Rows from block 4 of the image encoder of a small image captioner, named by matrix and row number. Rows with one number belong to one channel. Each number is 128 + 32 x the weight over its row's rms, rounded and kept within 0 to 255. All counts start at 0. Numbers have three digits each. After the name is the row's rms in percent of the matrix's.
After each channel's rows are labels from the 100 images, of 14976, where the channel reaches its highest value: "lies over" is the class under the peak; "top examples" is what is common among them. Only what is clearly more common there than usual is listed. The data: drawn branching plants.
# convs1: grouped (16 groups) 3x3 conv (encoder.blocks.4.convs.1.weight, 144x9x3x3), inputs within the group 0-8, a 3x3 kernel for each
# convs2: expand pointwise conv (encoder.blocks.4.convs.2.weight, 288x144x1x1, transposed), outputs 0-95

convs1.56 096:159106109083074084147157182130109107071115120166148087094078088119100151123236118129119123116123122162107159083125160154144080157148041131125118156102152131133147162073108132147134072173138111095099096138086186142087132113104092125120144145116
convs2.56 107:152186131131122133152192126110151121130100075192056145129158138135171117125120131159098185101085128151115128178146141145142076146133102149144067131154127079075128134160136154100162116129147109117149142150125180106106099074083130087094115143115193085171122107123151139154134108138157132120
lies over: foliage
top examples: red berries; narrow

convs1.104 081:121019141087096145162111092127139113117132139102133114135133099134143140102102114167139146126144145137131098065059205185142074200105104090098136102066133037093115100109095080112131094089143104149118118120121156131142108151133126135103100108148
convs2.104 104:136095136106126167087157135110148087111167160118139124117140157062128103133143146091135133108159070069118127189151169155131182144139163111138133154134127100085138111185130089084075190155106087126129136088132115122098134156133139110112130148114123138157119087146092113150146140114114144117
lies over: foliage
top examples: green leaves; wide

convs1.46 086:128156099113097156148158137103117103118118121126120107130140144110146137159167164095144080075101127123093118112128166122155109126145104105128127126093140117118155106096220159161116129147139089130255223126048058140103127124135117139123118130141
convs2.46 097:092148145101153097109079132067177131133154107107177143135082134134144111138187174114125147136093122192114122139135104199133090122149101120154088138142161067075070093152120118117101122128153155166000097180130145168107185123153140104134111154106147114125131163172110080118075129154114195132
lies over: wood
top examples: two-way forks; bare; spreading

convs1.19 098:123079149074136156150094158126082125119127133088158137166146114137099121154148093080089159195080152172156055090137131170128136125124125148120129113146117105146146071187175179110104166227074168164113122136139198160101114150128119126126104133130
convs2.19 107:149114145115152136110090126123183171140017065097071111110082119149146181143179152088149138143127112136170119170129168190169078159129148127176100120091115071099078126129130133122077193093139090173116127100131107124151140090161120107090169124110132077108151144107079085143107134129136081125
lies over: wood
top examples: wide; bare

convs1.33 118:132111123139120153097106173133122089154187141108110157106117119143147115106103109133128110088121127130148132065117170155130114127099127150131099132132153110109144172099149121156116081160113236087044199113120070102250161116145125115150114133134
convs2.33 107:091163150139159106143106131096121170113131098128108142158121127145132072126105093181216132158156117122165205102106148168143071118085123173125182121139133060146096103081128134104158140102106049150138142124137096126130153079132133134117127131143171115128109128209188150099128094127112063123
lies over: wood
top examples: two-way forks; bare; spreading

convs1.85 101:109115155134060140126127135162045124152068103160163095124139122122132138111141133087103134042115115106103109100141149080125086108117145111144136135130114084084170133054127147076084203163073097114115090118117120106178154134085175126115150134187
convs2.85 095:151112107070106103155104130127092111123126118117117141143079079166157099123090077130127157090127141111142086136118095126129112078145121141135134141149051131105160169164136103101132128128168077155179097134138081145085127111162136071156160092126148059191118089142116095081154083123118145125
lies over: wood
top examples: leaning right

convs1.92 092:061134102186152201057034105141147112113101111132111146124068085136164168104130104125132130135092109081164131101079132103169136182134135098088139168183150146061151115074110133166130145147165125135121108136116120125118160181132109091124126151098
convs2.92 104:083146127188104145085083120129082137113081131161137144123123092189108138139141146081156136131111167158194134141147161127071163154166156127136060119156087182122154117147123101126161107152151148137083134126136092121059101169207123120116137141123053079142124113104143164137123113179206184122
lies over: foliage
top examples: red berries; narrow

convs1.109 091:128134109139136114121105133127110129128059130147131112136124132138128092159151142156204150130160166044118124131112116134119128142096129153202219108131195067103127135154182126177165046123101118094130135051113137122121143082131156063140145122141
convs2.109 099:133132087112109223104105128174143126173122177134165151145139118155155072135088174082146124063133138111163097118107151123091100132143127126119167098123088124152144125160122093144154105141108125119102102061118180110136137090147124104126152090125115079113135125113121164156120164059061051125
lies over: foliage
top examples: white flowers; narrow

convs1.106 080:053119108108129094076118082133130155150092170140102132136117112115105104142113132119099165117118143161113157010172177072171135226142121100068136053138115151086099076079165119118108131134089131140121134148142140127123131106133130142126140100145
convs2.106 093:142069081109124086148124124151123185125140150121140136078080131193110142158136151071171154112150108165160163100121093081119054148096166171110167142092148100176149135143124131133098133085088146164140109162115151142103149138127112165124113072117073130112132131153125158151078170176101152131
lies over: foliage
top examples: green leaves; leaning left; autumn leaves

convs1.121 089:144085125162142097150171094164130029173155061164138123124169116151156110123143112119132146118095108121121166139130130120119145124145089121085167130075170127147078132144119112065169117151161088087210114112162138107210163122124148061128103100116
convs2.121 094:120098180169123123080176132112077135100134101125093107087130143132099157143124045080136096087138176124098091118142121209126068142061139075133125138190132204120118108230129140109165139136103084079156153142124169142072087056080133139092164103148073151176097079108139132089090182137149127130
lies over: wood
top examples: leaning left

convs1.72 126:148124146158107129129153127135136125113103128117146156137086099076136157149155149166127150028119098155152092184137099156122144104141123146134083069151189100106139105099139228134173079128064129131075094132122105152177161145127067098136112163079
convs2.72 111:132213173162181105119194128111133183129117109121103116095193105090162159122157141151193109123078146104133179096145098167126208135105181117115122097143184156138177142140126120157135128154115168135146142192136141124129145083112141084091072162143203229131094162126173184118068153065152151130
lies over: wood
top examples: spreading; wide